config.toml
arch = "gmlp"
model = "image classifier"
dataset = "made-up waving flags"
train_examples = 195000
image_size = 48
crop_scale_min = 0.8
horizontal_flip = false
color_jitter = 0.2
cutout = 0.25
targets = ["layout", "emblem"]
num_classes = [15, 8]
norm = "layernorm"
mlp_ratio = 4
drop_path = 0.05
patch_size = [6, 6]
layers = 10
width = 320
loss = "cross_entropy"
head_dropout = 0.1
residual_init = "none"
optimizer = "soap"
beta2 = 0.99
lr = 0.0017
beta1 = 0.95
shampoo_beta = 0.95
eps = 1e-08
precondition_frequency = 20
max_precond_dim = 1536
one_sided = false
adamw_lr_other_params = 0.00083
grad_clip = 0.5
steps = 18300
batch_size = 128
epochs = 12.0
lr_schedule = "cosine"
final_lr_fraction = 0
warmup_steps = 1830
weight_decay = 0.08
adamw_weight_decay_other_params = 0
Rows from block 5, named by matrix and row number. Rows with one number belong to one neuron. Each number is 128 + 32 x the weight over its row's rms, rounded and kept within 0 to 255. All counts start at 0.
# u: gMLP up (value half) (model.blocks.5.mixer.u.weight, 640x320), inputs 0-319
# v: gMLP up (gate half) (model.blocks.5.mixer.v.weight, 640x320), inputs 0-319
# out: gMLP down (model.blocks.5.mixer.out.weight, 320x640, transposed), outputs 0-319
u.331 [166  96 104 138 105 160 155  95  68  59 103 120 146  99 163  99 164 135 143 110 134  64 110 120 149 110  70 146 137 147 158 104  93 100 111 112 120 143  94 133 125 102 154 109 185 102 150 134 117 102  70 156 114 113  88 147 156 152 131  31 129 144  76 164 146 129  87 140 142 164  48 145 140 101 140 120 113 115 141 144  86  57 140 146 117 142 166 149  63  81 102 163 130 133 114 145 105 126 157 116 128 106 135 112 156  95  64  79 164 140 172 153  92 157 131 161 121  87 142 151 130 184 186 112 183 105 155 116 141 137  87 192 149 115 136 151 141 135  65 142 164  49 160 155 126 115 171  92 152 124 130  85  89  88 134  89  69 138 105  91  81 110 124 101 152 128 125  68  70  87 124 128 123 100 175 129 143 108 190 166  81 121 109 108 170 105 120 158 122 153 187 110 110 154 104 147 115  92 104  97 176 132  90 132 125 140 129 137 195 133 122 145  86  66 124 131 187 167 118 128 114  94 155 126 182 181 107 162  77  78  84 158 144 131 188 114 144  44 119  80 151 156 156 107 169 119 187 103 114 155  98 122 148  85 112  75 124 102 112 187 128 133 127 171 132 123 132 140 119 133 208 133 187 114 156 108 129 184 134 145 104  85 122  70 209 160 124 144 145 133 102 178 131  60 167  86 171 112 144 102 140 143 153  89 152 128 148 155 156 115 101 136 118 123 158 145 113 139 194 122]
u.332 [146 163 127 152 141 138 142 154 101  19 103 105 164 152 119 124  94  80 127 100 128 163 113  73  79 119 101 140  74 138 160  86  91 114 144 161  74 155 176 100 124 126 158 128 165 190 148 168  89 144  64  85  76 181 139 116 173 127 208 150 151 131 185 206  95 139 132 134 107 129  68 171  80 142  99 125 168 142 138   7 143 112 180  79 146 140 148  92 139 152 173  57 104 158 174 132 174 160 146 148 162 116 136 116 110 141 130 110  84 183 126  60 151 167  83 145 123 148 143  83 175 145 174 159 113 132 173 110 166 159  99 118 148  75 145 152 110  94 147 133 132 136  96 113  94 127 165  64 132 152 157 163 123 125 130 154 155 125 151  97 100 101 125 104 134 139 109  55 144 137 165 102 157 171 161 127 173 135 190 135 143  72 110  58 121 149 178 154  95 100 109  95 189 112 124 121 132 136 128 144 133 147 114  82  94 173  96  75 145 104 134 149 101 163 148  85 113  85 114  95 112 139 146  81 137 151 130 212 121 147 143 130  83 131 170 159 140 169 139 133 187 159 154 141 126 127 156  97 151 120 142 143 124 134 122 116 111 111 134 154 159 142 136 106 168 158  89 140 165  92  91 119  66 161 145 174  99 111 113 170 143 124 114 158  91 111 136 159 162 163 142 127 121  65  91 146 184 117 157 127 194 167 118 102 167 125 139 124 134 158 107  81 164 113 142 182 105 115 118 108]
u.333 [153 134 153  86 124 180 128  94 151 126 104  96 126 205 171 137 104 108 186  93 125 160  73  88  94 140 155  98 106 124 140 155 149 143 104 142 131 166 130  89 119 122 115 120  92 100 141 149 107 140 117 166 116 140  95 114 120 153 167 143 123 118 185 151 115 172 135 190 123 154 121  91  74  63 191 129 168 173  97 191  80 104  90 103 134 169 140 137 168 165 135  95 132 114 125 190 143  97 134 131 178 138 162 214 155 147 133 154 127 124 112 157 219 158 139 145 145 115 103 139 199 156 131  85  59 120 134 128 127  64 115 102 152 125 188 138 122  92 132 107 138 105 190 153 113 115 132  85 101 153 145 115 171 128 191 121  59 118 110 176  77 112 114 174  98 107  98 113 118 142 101 132  71  80  99 135 126 121  71  82 156  68  64 119 166 106 141  71  74 153 144 104 146 166  97 172 125  70  70 118 139 162 122 119 182 164 103 126 137 163 176 138 105  97  81 143 105 142 136 129 103 125 109  55 141 127 115  73 160 119 118 175 104 128  70  91 113 145 142  90 141 120 159 137 154 126 105 127 146 102 164 129 124  94 109 149 134 127 129 122 117  68 184 240  78 118 154  73 101 172 110 169 161 136 162 145  86 187 146 170  93  90 156  84 113 104  80 161 139 114 136 179 145 120 115 121 187  90  96  69 144 124 126 144 110 144 135 141 137 133  83 135  91 125 104 158 120 123 113 112]
v.331 [142 110  80 141 162 101 164 156  85 184 144 112 115 161 153  98 136 138  74 138  97 139  70 146 136 150 105 130 147 166 120 112 131  74  99 102 113  83 131 180 111 116 133 116 123 129 133 114 125 105 124 131 105 102 217 132  72 147  97 117 153  61 171 140 165 143  91  78  97 130 161 106 101 146 130 175  77 127 158 201 151 104 133  99 150 122 139 130 165 140 131 151 140 149 134 146  79 173 148 115 122 136 118 139 127 183 146 125  89  96 123 134 132 121  87 237 207 157 103 144 146 145  78  90  98  96 155 154 100 160 146 110 100 162 118 181 179 119  94 176 133 100 116  89 168 154 145 118 172 196 144 127  63 145 153  75 129 141 123  84 119 126  85 117  73 119 128 162  85 152 156 139  81 171 138 121 134 196 135  66 110 147  60 141 191 131 109  77  91  87 116 113  99 112 160 166 143 119 117 120  83 117 110 120 157 169 111 127 108 174  43 102 140 135 118 110 102 101 146 172 118 112 120 203  84 141 148 102  61  98 113 104  67 116  97 160 118 159 140 111 128 118 151 101  94 128 150 146 146 109  84 183 139 120 180 104 173 100 138 102 132 126 158 149 106 122  84 182 129 152  96 142  64 161 183 133  88 136  45 169 116 183 133 117 126 108 170  77  92  99 113 126 157 149  97 103 191 126  59 152  81 130  90 116 118 128  98 131 206 134 140 139 125 162  73 108 121  99  98 142]
v.332 [148 110 167  99 170 168 112 147 113 132 122 171 155 134 113 130  92 153 153 120 159 134 134  70 172 101 123 170  82 139  94  58  94 173  97 147 129 142 135 155  87  80  99 168 144 204 119 112 186 105 143 129  93  77  48 115 134 208 131 135 152 116 147  76 103 221 170 114 133 165 177  92 178 133 116 130 150 120 133 109 175 179 107 106 119 128 123 104 135 112 156 148 110 104  81 147 130 130  91 183 185 182 129  97  45 138 167 163  92  95 152  56 135 170 134 118  43 141 144 138 131  63 165 161 147 158  77 108 130 106 114 119  86 159 155 122 164 133 134 147 131 159 130 146 129  76 143 170 155 187 110 165 106 124 156 140 132 165 160 172 154  95  89 150 147 114 168  72 117 146 113 151  79 127 130 115 168 102 101 113 136 110 149 105  96  80 127 105 107  82 168 159 177  68 159 162 154 182 115 148 120  96 129 143 152  54 128 104  92  84 121 117 131  95 111 110 106 113 194 159  97  59 122 123 114  77 132 100 111 127 168 173 113 125 123 100 139 100 128 157 130 105 113 124 131  77  98 126 148 145 125 132 149 160 100  92 130  97  99 145 132  99 143 129 141 124 107 105 127 134 203  77 117 111 181 216 131 122 132 175 142  99 161 157 101 148 125 159 114  92 140 128 169 183 177 134  92 167 111  85 133 118 148  90 121 134  89 117 136 158 108 135  82 131 123 139  84  41 186 180]
v.333 [155 110 193  95 194 198 135  84  71 142  96 109 160 149 113 146 124 124 141 117 109 140 141 168 164 122 109 161 160 153  70  82 160 118 107 167 171 142  69 169 127 190 134 182 126 137 114 106 129 118 167 114 129 141 164 125 151 164 128 169 169 121 150 157 132 175 131 111 114 146 166 167 169 127 106 162 152 102 121 195 126 139 162  78 178 117 136 114 151  96  75 125 117 125 130  94 154 155 130 108 135 127 123  90  91 114 116 108 116 153  38 135 113 165 120 154 179  51 148  86 149 118  63 149 113 138 149 159 116 158 133  84 135 143 127 128 129 101 148 152 131 105 162 118 157 157 160 141  48 148 102 118  67 134  86 133 111 186 156  91 145 104 103 122 146 168 142 191 141 159 149 115 157 157 142  85 158 104 124 215 154 194 143  86 160 102  41 132 146 140 210 171 117  69 145 130 123  99 121 137 128 127 150 125 159  86 120 118  99 155  65 155 121 134 165 140 138  69 151 136 147  97 165 121 119 104 141 132 134  98 156  62 144  85 125 189 162  66 122  97 155  92  91 141  79 147  87 115 142  89 134  98 198  53 179 114  58 184 103 120 160 117 115 149 120 121 133 165  89 120 128 148 145 172 108 172 143 100 185 163 141 116  79  92 138  98 121 112  97 157  77 115  98 103 141  81 124 138 153 136 172  61 133 174 145 143 118 110  73 142 132 147 103 155 154 118 140 127 189 167]
out.331 [153 195 119 119 142 111 155 175 168 169 169 126 150 153  89 103  77 126  81 122 112 153 143 132 153 138 116 129 106 200 146 143 122 187  83 128  67  82 133 117 131 131 169 114  98 112 165 104 197 122 122 127 157 135 110 120  73 110  59 134 148 112  72 161 120 124 114  97 169  68 118 110 157 150 171 190 117 157 120 113 136 113  87 132 145 176 126  76 115 117 121 150 170 180  71  82 104 141  76 101 187 136 186 178 104 163 172 130 168 148 150 111 158  90 122 110 148 124 120 165  81 122 148 168 156 129 102 147 108 106 136 176 108 140 156 126 111 169 168 107  79 192 107 109 131 156  83 120  89  91 101 118 169 172 148 119 175 111 148 145 191 130  82  96 152 188 108 124 149 111 125 141 161 125  83 136  90  99  87 150 109 187 122 191 136 188 142  99  45  87 142 155 159 111 127 103 135 121 149 109 150  76 128  90 115 111 155  80 103 160  98 169 167 189 114 152 166  78 140 126  93 132  91  97 170 122 190  86 176 189 102 127  97  76  67 140 141 119 115 189 102 146 125 161  97 134 105 150 151 133  97 148 166  72  97 104  97 136 159 145 143 157 106 171 115 144  89 196  88  69 146 110 165 128 124 164  91  95  86 162 153 114  88 108 101 135  98 121  98 131 143  58 129 168  93 110 143 122 115 131 105 116  64 176 104 124  93 166 104 108 174 123 153 158 129 149 175 146 106 109]
out.332 [123 130  74  80 157 169  94 119 104 145 181 132 133 144 157 101 140 139 132 113 171 103 153  84  88 141 123 166 143 146 110 135 101 132 108 124 106  81 112 107 123 107 152 166  98 127  95 101 118 115 163 115 178  52 128 131 108 156 100 110  59 187 124  97  96  82 163 150 108 167 143 139  54 174  70 160 164 133 152 142  46 127 126 136 117 147 120 156 160 146 116 144 183 181 181  95 132 120 147 175 102 153  85 163 140 150 139 124 186 137 136 140 109  89 120  67 119  91 137 154 133 159 126  59 119 109  89  52 105 102 185 176 202 124 163 149 182 184 151  79 115 158 133  85 169 106 138  96 148 136 147  94 148  91 176 132 169 123 113 158  57 134 103 138 162 131 172  98  82 121 140 129 129 125 135 137 188  82 139  99  89 197 122 167 147 122 121 145 139 156 107  84 102  74 145 116 186 131  78 169 146  75 147 161 123 155  95 120 122 171 138 148 118 195 103 124 146 143 130 158 120 105 156 132 100  88 207 137 142  79 102 141 155 213 175 144 148 158 111 176  94 134  99  88 119 130 129 108 111 183 115 169 118 163 154 166 130 159 129 125 119 138 139 134 150 157 147 116  80 185 152  84  69 181  78 192  72 141 142 138  70  81 133 163 161 166 101  89  96 162 113 133 157 147  99 162 144 109 137 164 143  96 130 157 152 153  95  91 143 102 123 126 110 114 155 157 146  51 107 125]
out.333 [159 111 151 153  74  74 142 159 123  98  98 181  99 104 152  88 100 157 111  84 103 130 134  94 141  95 167 165  94  63 114 125  85  75 153 144 138 138  96 171 119 112 168 146 168 153 106 143 115 149  85  85  91 114 136 137 150 150 140 166 176 186  91  84 153 141 194  82 178  91 162 121 151 176 125 134 141  80 150  87 103  74 132 186  65 138 160 151 142 163 108 185 167  97 121  79 142  93 107  39 124 115 129 119 134 170 108 144 120 159 116 116 105 106 107 159  99 158 158  74 135 142 146 113 132 145  73 138 103  90  79  74  86  71 124 178 116 107 160  95 136 150 151 113 109 100 116  84  90 104 153 107 142 109 142  84 184 113 144  70 200 130 139 117 128 115  93 176 111 150  71 200 120 125 123 148 124 117 141  68 183 164 194 165 152 141 140 170 150 167 121 130 162  81 156 132 109 107  73 119 133 111 119  88 157 102 126 139  98 117 151 203 178  85  82 126 149 145 100 185 164 178 125 135 171 166 169  95 111  99  44 192 141 158 180 143 113 173 147  97  96 167 136 124 133  98 110 117 136 126 130 132 123 146 135 133 115 115 136 154  99 112  64 124 145 126 187 137 153 152 163 106  92 137 137 114 118 100 118 123  68  90  95  66 140 139 148 103 106  90  64 111 144  67 117 103  99 142 120 120 117 156  82 164 137  95  95 127 143 143 143 123 138 168 207  80 154 135 150 111]